Weights of a small sound classifier: batches of 128, held-out accuracy 78%.
Rows from block 2, named by matrix and row number. Each number is 500 + 40 x the weight over its row's rms, rounded and kept within 0 to 999. All counts start at 0. Numbers have three digits each. After the name is the row's rms in percent of the matrix's.
# conv: width-3 conv (model.blocks.2.conv.weight, 128x128x3), inputs 90-104, a 3 kernel for each
conv.0 099:557517512502537535491512537522502474521534504499475490448482551559546471540497455574536463460468446538539517441498521652556432453552471
conv.1 107:610533502523539475546492479519534474483413472537526492507491542501589492515484512450550629495489452463445505505467516463498473466479458
conv.2 097:490452415534540526507499471527505505550554488476492463470459458482488490484553517612510427505495526494468513541507453541487423488534548
conv.3 097:536566560518507470510504531504533531436486507484509533528534585539471470445458495527506493502503470541506461515535505416456492441482509
conv.4 092:461534563517500477412462456470472474441474540531519477546538471508528518531506526519511552531564571490450477504514491469461535450481463
conv.5 097:554475550515491476499492478483521511459474528537560581500491403481497463533521505425470460500487565609598534511530491541510451496526474
conv.6 094:511487517438493518489523576531549499481520559493474499654600535508534450552561609606544600442500494419443436506515474467518531510469520
conv.7 101:516556528490578572498522466495436411487565629460467522482514471546525485467432432480545562495505492498512518525494517424435527505558526
conv.8 102:483511519439415490449477502530509506493480422502548531579548511507510523492499490572565585549541535528525515498505467516475486528490497
conv.9 094:478561467593522471499504489476540561426459541493529511529536543544506508521509491424474486506503484525502459440505513477474438505455526
conv.10 105:553517536559482521485453453461503461523513527514503467491445423497487505458414431557542507492533453410386394489460477498493491463529490
conv.11 100:468475504534551577527557506498494497463492537562589542532563557457508532422425457525500495494507486497486512427466447462476500529504508
conv.12 103:594541493514548479497481467491505480480464487503459490445474451541563547515489438530480530532510568552529506513550501447489486463521514
conv.13 101:509524526491521564507542544477442525521516567463511487494506528505492499567502407535534483472469512550521407561496492506495547490444442
conv.14 097:505528538550510494452513489543527531457488484436437442547527522458467471646685690516538502495475494566595581498523497506553533482487497
conv.15 103:499459454580522402561497466519554495425476498553536565496507508500505531507542539506494416521497500491529498517517535500517450525510501
conv.16 095:466468465537547454557546548525498493518521507519495531456490541507522539427427462478504479499522432476505487550515500487501487529524477
conv.17 099:469492543499444541529488487511494572484498521435458443391480460468460442458531602468434448479465490492475504485456492495530509507472514
conv.18 097:549562544551554570492528541480517509448448513491485501503517498424498593465466481511490464503501513575482488539536472525497572414447527
conv.19 101:545560509488530523443447426451420428567516462530520514566560537461512561409482533594526498555506487505499544519480487595529514513552510
conv.20 095:453560563492595588479500530472426444539490418477523468519515471459453467487523524432485483466505492501489507556500495563584535477515528
conv.21 095:477529514461562558457446447522492471489447453469522555450482497523480489560572489489451430466489441553547510561554560526457480475473532
conv.22 103:476512482520562561498498587431467493537478453459516524559471442521511519562528541471466483496477505530480455499529482553522525489493550
conv.23 101:541549564594581480488511509437503568577555534531497540460458508469431520502491495542477436524485471538544517486505475485532498468425583
conv.24 098:466480453469438403542531490502528500478467602485547499493537563525597433486494453461474489425476485520581511508517558495511576500530458
conv.25 097:503499485453527489487486538494484449504515503471503515540601558539555423430479475452512566461531487521498491482492512516536524432502453
conv.26 102:463472448484481517471469436610564528514489424500505453482529516515434483503480475448511511544499522490478505565539506608532534487457428
conv.27 093:456443419511513515482496439456476486461482465483512522493515510467494529435490493518548541555562574471528505468508561515500511469491562
conv.28 102:457506463477504553494506502524510514533553569472464469483464506539547497483485460559510558448435485554509530466478460580579596526575624
conv.29 102:411523522493451462386467527500453511468517496454494579447429469547420480456385398529460501484504534576598500471512514545534526477545535
conv.30 093:492487501555510469425500462459489513483472461487484529487462476506597522379419482520492402466468460532508507489493489558541551494514470
conv.31 096:451504510475461464514476438474507476516511531456494528518471411482546607473502525491478513541534549496465477467532490483548527512497567
conv.32 100:577499443482462429499440480450478489524423436533552565527553484462456506469490457475506586540561549514500493467463461521499461433493655
conv.33 107:515532555561536447477491439508470543452479479480506438484480499444528420553546480494531497531519499549522544522584547509479501459543468
conv.34 105:509508463470521461501418499527509501523483495535517520543512493527457403503488521454569589537535489519475476462471511535430432499594500
conv.35 106:471473457480546492555438418503486485506461471517504483480457463477410507562557552481433522507505483486459448534540512503572487487515528
conv.36 096:549559546460423574495519474511521445565543519541534539560524472507527554416414454485445493499461541472487441475531536464499486535492544
conv.37 111:495463503488479459413460503473457489483544521523544529494510496513543480406497521498504503419527592465475533473488489447466535463594436
conv.38 105:507554550493423438535527483515519600467449507528460479542527485540536477457435411502525461467466526490536512495521534459470444465495506
conv.39 096:497451443455522574503477478513508488495498554484498499437495526545496375545498480528517571492461486411426455494536551501583577489531492
conv.40 098:411464549469481459504446499535520493504466484543524527477510496466596542471463483468489446528505489407472515579534472519463485538524461
conv.41 104:466455486436490472485520574493490464449481521518488500449484474545484461467463507395518531503515556531489508547566531472503477435511519
conv.42 098:493474510509484420442472552453430451496484497502486535484444433517492479470429437411497579507453533448476499515458456448469518447455548
conv.43 103:545556542562555489528501475484522530503502527479494460548558543528533462531488488498535477501434471513548558519500517509556538510497441
conv.44 098:505456483512522500471474529446459478591563565466475439466477482471539506438420446486438488531527504487447530495480465508506504537501475
conv.45 105:477535541464488493499529473461549494602578490516500531395429434498474471462499553504494438490547497527482521447524530563510497468498481
conv.46 099:451438484522514509482525476528468558414483564468488517477542566509473574457497501537505500495494485498481460517517517489472508499480513
conv.47 095:446477465338412573461450419551522467492531525501469426572537467496501480519518493566462493516506479486446514523503493544466492515512442
conv.48 093:471467485487486495488530554555536532487583554514499521524557523466463537483489494597555496474470483586579650503447466461481482494501535
conv.49 103:585601553544501511451454415548543553435424463497481484585620617491542497455507517571507483528533511538525485480535498517507543439447473
conv.50 098:511501497406533660485495488504434495548547524496516478556524455482527443519538506486495596464441519467526546503494567521450556564551533
conv.51 096:475438466498516520412445471438405420534529536521519511451469471544549530638613593487514570493504517488456461512505522402466474493498493
conv.52 101:513529508448432542498495493501481492491465494475530473515543516478493542496508511470484518485502503506465436500485462526506466454490563
conv.53 098:512484448552495539451514616418476471559560504480472486527439456505494514486483504414520536494533540470489477456486524464434503486530597
conv.54 108:523543533454500532509483547540423442493532512443493516463486503490539564526475441528462513545500477415411425491513517424490488519565568
conv.55 093:533494446514529468425448488480483486494457534463501555528481552479459483512512466491523471555554446471488465456434448480421522523490503
conv.56 108:546545529537467435479518602532470540511485492560533544479511498552522537452491503415500531513566489425454466480459508514513500526553409
conv.57 101:456472511515495524500493464532586503535456503563496544515510557519454495491493543482543526524520537552500482422519518464511489556469498
conv.58 097:503477472567517467540527469562491480492489530499546470432424480529441485530466483415496575540504484507505539509493534439483460526482491
conv.59 097:538513476551516429497513498497491519531503491515504495394429456469536515498453489461540533495462473563571537524533541464441464481561533
conv.60 107:486553586453470520505464494484535468543486470508453466513457480490432546558513472452528509449500587458479454467487516557456443515429560
conv.61 096:526472455559514478541503512554547459511530522515550502523496526492457540416499556529558538570559552470500527515504468469493440596546504
conv.62 102:483497470507571514439427459537531455488465462461420467516501505530475467552505453495547563462485454498519537536507495458469452540496463
conv.63 097:502487439472455537505450437558538500463459413509490513490457405475461485563534523492490471552497457513494537537480371503501477452436470
conv.64 099:503474471550562458450492530492522529498475443467477484479503513461487448491518539522523530461473512538521494500550552500489545520485530
conv.65 096:474493490451488542554523490538526496614558576532580479574515445491526549538564557502464483540514472489489470495475492462468521511518496
conv.66 100:514490479466510531496476504502545474488542537491486490500566602577466547602491484529542534500485473537535520515541450459519513511526518
conv.67 087:513514508554499491549474431522470506466497439461447379471494520544528465568550546523507490449508477437504479505486488573531480572571460
conv.68 095:445506466499516563542548528489523457439464524476475525449448463517504526485479462465428510444540543495473485471499470412485477504475558
conv.69 100:581547551487496507521509529531515497562530452528565494468498521521444510448450493524487491451444423425448482506496487467509475501576532
conv.70 102:520542539525504466491441411455481480411468465461514529481490501504515491472475450569559467475500510509522526503503513507527541520447497
conv.71 102:520479520511495544488516519480548555490517496534528534565592536430482558586514483520501437525530459452459392453488538535515557486530487
conv.72 102:584519512532523476476501486474551531479482512499502510482499501584597547524558529521547483461490502525523475506544528470476458482480541
conv.73 101:491505503497467472511527514554504487502477451542533561491492528500479444455493516498490537475444457523532570430450541507544553590416458
conv.74 096:471519473542516468477463498407481464556474528485525482392436457448418513443506503457521491434451456498524509516515520512499492487508551
conv.75 099:496447494563440440535557530494575552493516462463469500495538587443525571506510520549517465441427431512515537548530526509518500464395446
conv.76 095:494468499392438497605597517551518543529522474433424485634669566486544584474503457520492494550477449509532532521535507503535553534522491
conv.77 098:431452522530518471439428465512528458498532481510502477537535558514473443477454485452510465474475492474442422526475519459482480549598476
conv.78 128:505455501517536441480494501463497542540521510505524482545520474548488457491483482525476523495516553510527525551507493513468486530562416
conv.79 098:491517577491595590553578524479509467542461480524480476435427468522543519507474541521496468515528539420469568545555525459523503536546430
conv.80 094:479444483429441483482495434528459506480520505565536520519505454460541440530445431441485548456475459562563546432465494466457513505453429
conv.81 098:521495489547522489456533515503462483522538520528510506545545577464470497486526551575494568551552497448483496485501466414440380499540502
conv.82 102:472447460570478472488492559504513554566559584497507483471521499506489530439495490483482494499545531570535560434450464448492490551558467
conv.83 099:483484518449463460503508461479504464464458584482457507449491548520465477398512542543621546503460470510533490486490550468475459555465464
conv.84 102:464440523527457455457484474549529477529486475532534522505520536530539554470506501512499493503509521508520480518504520529494511519577475
conv.85 108:523500463496485414479534544515524513486464565501485488473510514494421447483554595476510505459476463427529502463469484547492493539491447
conv.86 097:543490523480536544475509509509556527403464458483467453472493486577595431476532516443465586468492487503431514532476471459554543495466459
conv.87 095:529539509520491465456484505462460469492577548510488476444484455460458554455480491387414423488483439485516555595537541460518508565521447
conv.88 098:535492529510487446545558530433493488611500481453473561566519443542516555480520512486453457536545528569492469519530492507523482451500556
conv.89 129:539516504514503490503505468536455542500485509464534481538492511438599447491514523477530454489467510514479512513431531515509506441523539
conv.90 096:465475483590564501537488515481453449475470524470440460426461530381449439462489526461488553473478475495556521512481521478447494508538489
conv.91 097:521510467502498450501475504563540508460469558550488514497513507537583510496527508447491549543514418517472470463437441476529577532520432
conv.92 101:553554556561557487531585553517513513497496492475464469454511501490499481494529535469512476522502500358405422505510508468481486476557455
conv.93 095:418465518488502510524591543467480458444491520511478477496523509421520627493480558479536496479482498474455444458451474470479500508522463
conv.94 096:474503515489430530643571573450492465464491523547500508533556554489502472573520473514508569483483503528507471523482484479530510527506446
conv.95 102:479484516471529538553514522521508497559521475497478457522520485451534457535499508501508544520504508563594598473514489555535523442492457
conv.96 099:446464491520524495528433385506528512547545550443480497441500447523536501553483500496496465553511524550575509463497502482472478483532485
conv.97 089:473548500499479481453475504501478433595539519490501500513519515473499481548523542478430449446483510585574547546502485589518454493473525
conv.98 091:444494522497495450553494451494480515546499529519503515426492478570527499530502570467469423453487439406401414530515472496497464435472519
conv.99 099:555585559467454499534532551444429433535558510520548585515599557463531549565539519461477467505500481534507513518500465500506479482506536
conv.100 092:520499482500545501463506529500529473520485454519537539376423537469496567453478512412446464452505529461470507524498480492464530494509444
conv.101 106:506454459445509466556496547557471480499516515446477503518479465450576460522509465458486573480476483528494518453505517475511531480531465
conv.102 099:525554525566519465446501469527481491431442432511475510532494551526510532563544560444496540475485475461480479550523493456502519443434515
conv.103 088:512588562418495518474490478495503482540514492442481508518550484473455490453494534629499476553535460543528558487491521466458561493453409
conv.104 096:588534468515539530464500486462513461467462538487511525466420433531514463415439556441428565474496516489492577408447491432414487542480532
conv.105 097:523549493448480516563514464512552491514500503466478498499517524578512552569580528490469468476488547548520499512423403524546518472491573
conv.106 104:429440486542493484502493509569556513405489491504493534509494469499490493572557547516483482511541561456482467474487523500546562465468485
conv.107 109:537494528567502478463532531475441510488459493461432466523533522463459500472521548542553470556575597468499480509528564464460493461456463
conv.108 103:504476474530484465493500515443517478470453475508487476478456411517452453464511510539472462526529504469488497531556572475491470577549497
conv.109 099:481478519481522577531468483504503502456484535457518482462454467563539554532539457506467474531500464570549486580604587480556514474498480
conv.110 098:462497544526511510427460520501436399539485569436461535439446468535468529427457487534537527499485493433439514401503471515486481550474572
conv.111 104:515477523419459504471496455553506447506485411525448448549520453574548478583544522439473519521477523580555495475517480538524466553508469
conv.112 098:501532542507566606506599592445525567462521492516515484418496527492485509478502531434474476463550550508482564506507543434444515481542516
conv.113 106:554520521500517553526501513429449462527503506530511498632561503481530509485477473583552525552588504447434476531521522558528550583558585
conv.114 102:524514474414514592496508465527537508502502443572526474513497472497531475582551505494466542571557442518468457508551513502511543540471389
conv.115 098:510490515513462507478521529483459473494497551494539521453491439542520495463491483496474529462476478354412427548518476522452470524518485
conv.116 122:491516498537422458503524510460489499516519487520488514517483482490497500520506490454527469464500512486523453472498565533513484504489545
conv.117 103:479518523487525548510527513505559455455593626517547574487521530464448473515500460507506469459483517526551520511507514442431467514514534
conv.118 100:489465453487494472464538528509501497472498480483516479494496496471536525444460504534472431496541566512521557458497540490518523459493515
conv.119 098:483485490500472508455508504434516532495432470490488509495541523474471573442543549567540514530509516415433451552570513449469526495469522
conv.120 097:478512521464492512474484482492468415505510472499551567478492510605486509483446449504470507504546516539484489476476509486502491475502424
conv.121 107:499504535505559544556593493488583588468427480477523530491481481506599541465495479523536491513471481474521502516481510482515615505380489
conv.122 092:451496517471523557624629565479453495578552539469483434545525561551558512458463461525510506498568544537565548493536511551527503514493494
conv.123 095:468484573483519504517503475450454468510539530528517518530550548503573434427481511463472550504565577449466501502452483473555532482631563
conv.124 100:508517505469505527557494516527507512464444454526488516498456444500493487526498496454464463508480495472469412544531517516535451548496468
conv.125 098:536493499570508443488444506479447516442499514468441456476493588528475514438476549456585485506486482520487480465495502505470426528550495
conv.126 094:442482461596493508530519520518484511480525510523512530449507436466461599582540548491482459562508459552560544539514489441483483411500519
conv.127 106:466508564480474473529552510537556552570573531467493537520482474552525552637627589497487540501487490552510522479497485548522523474478426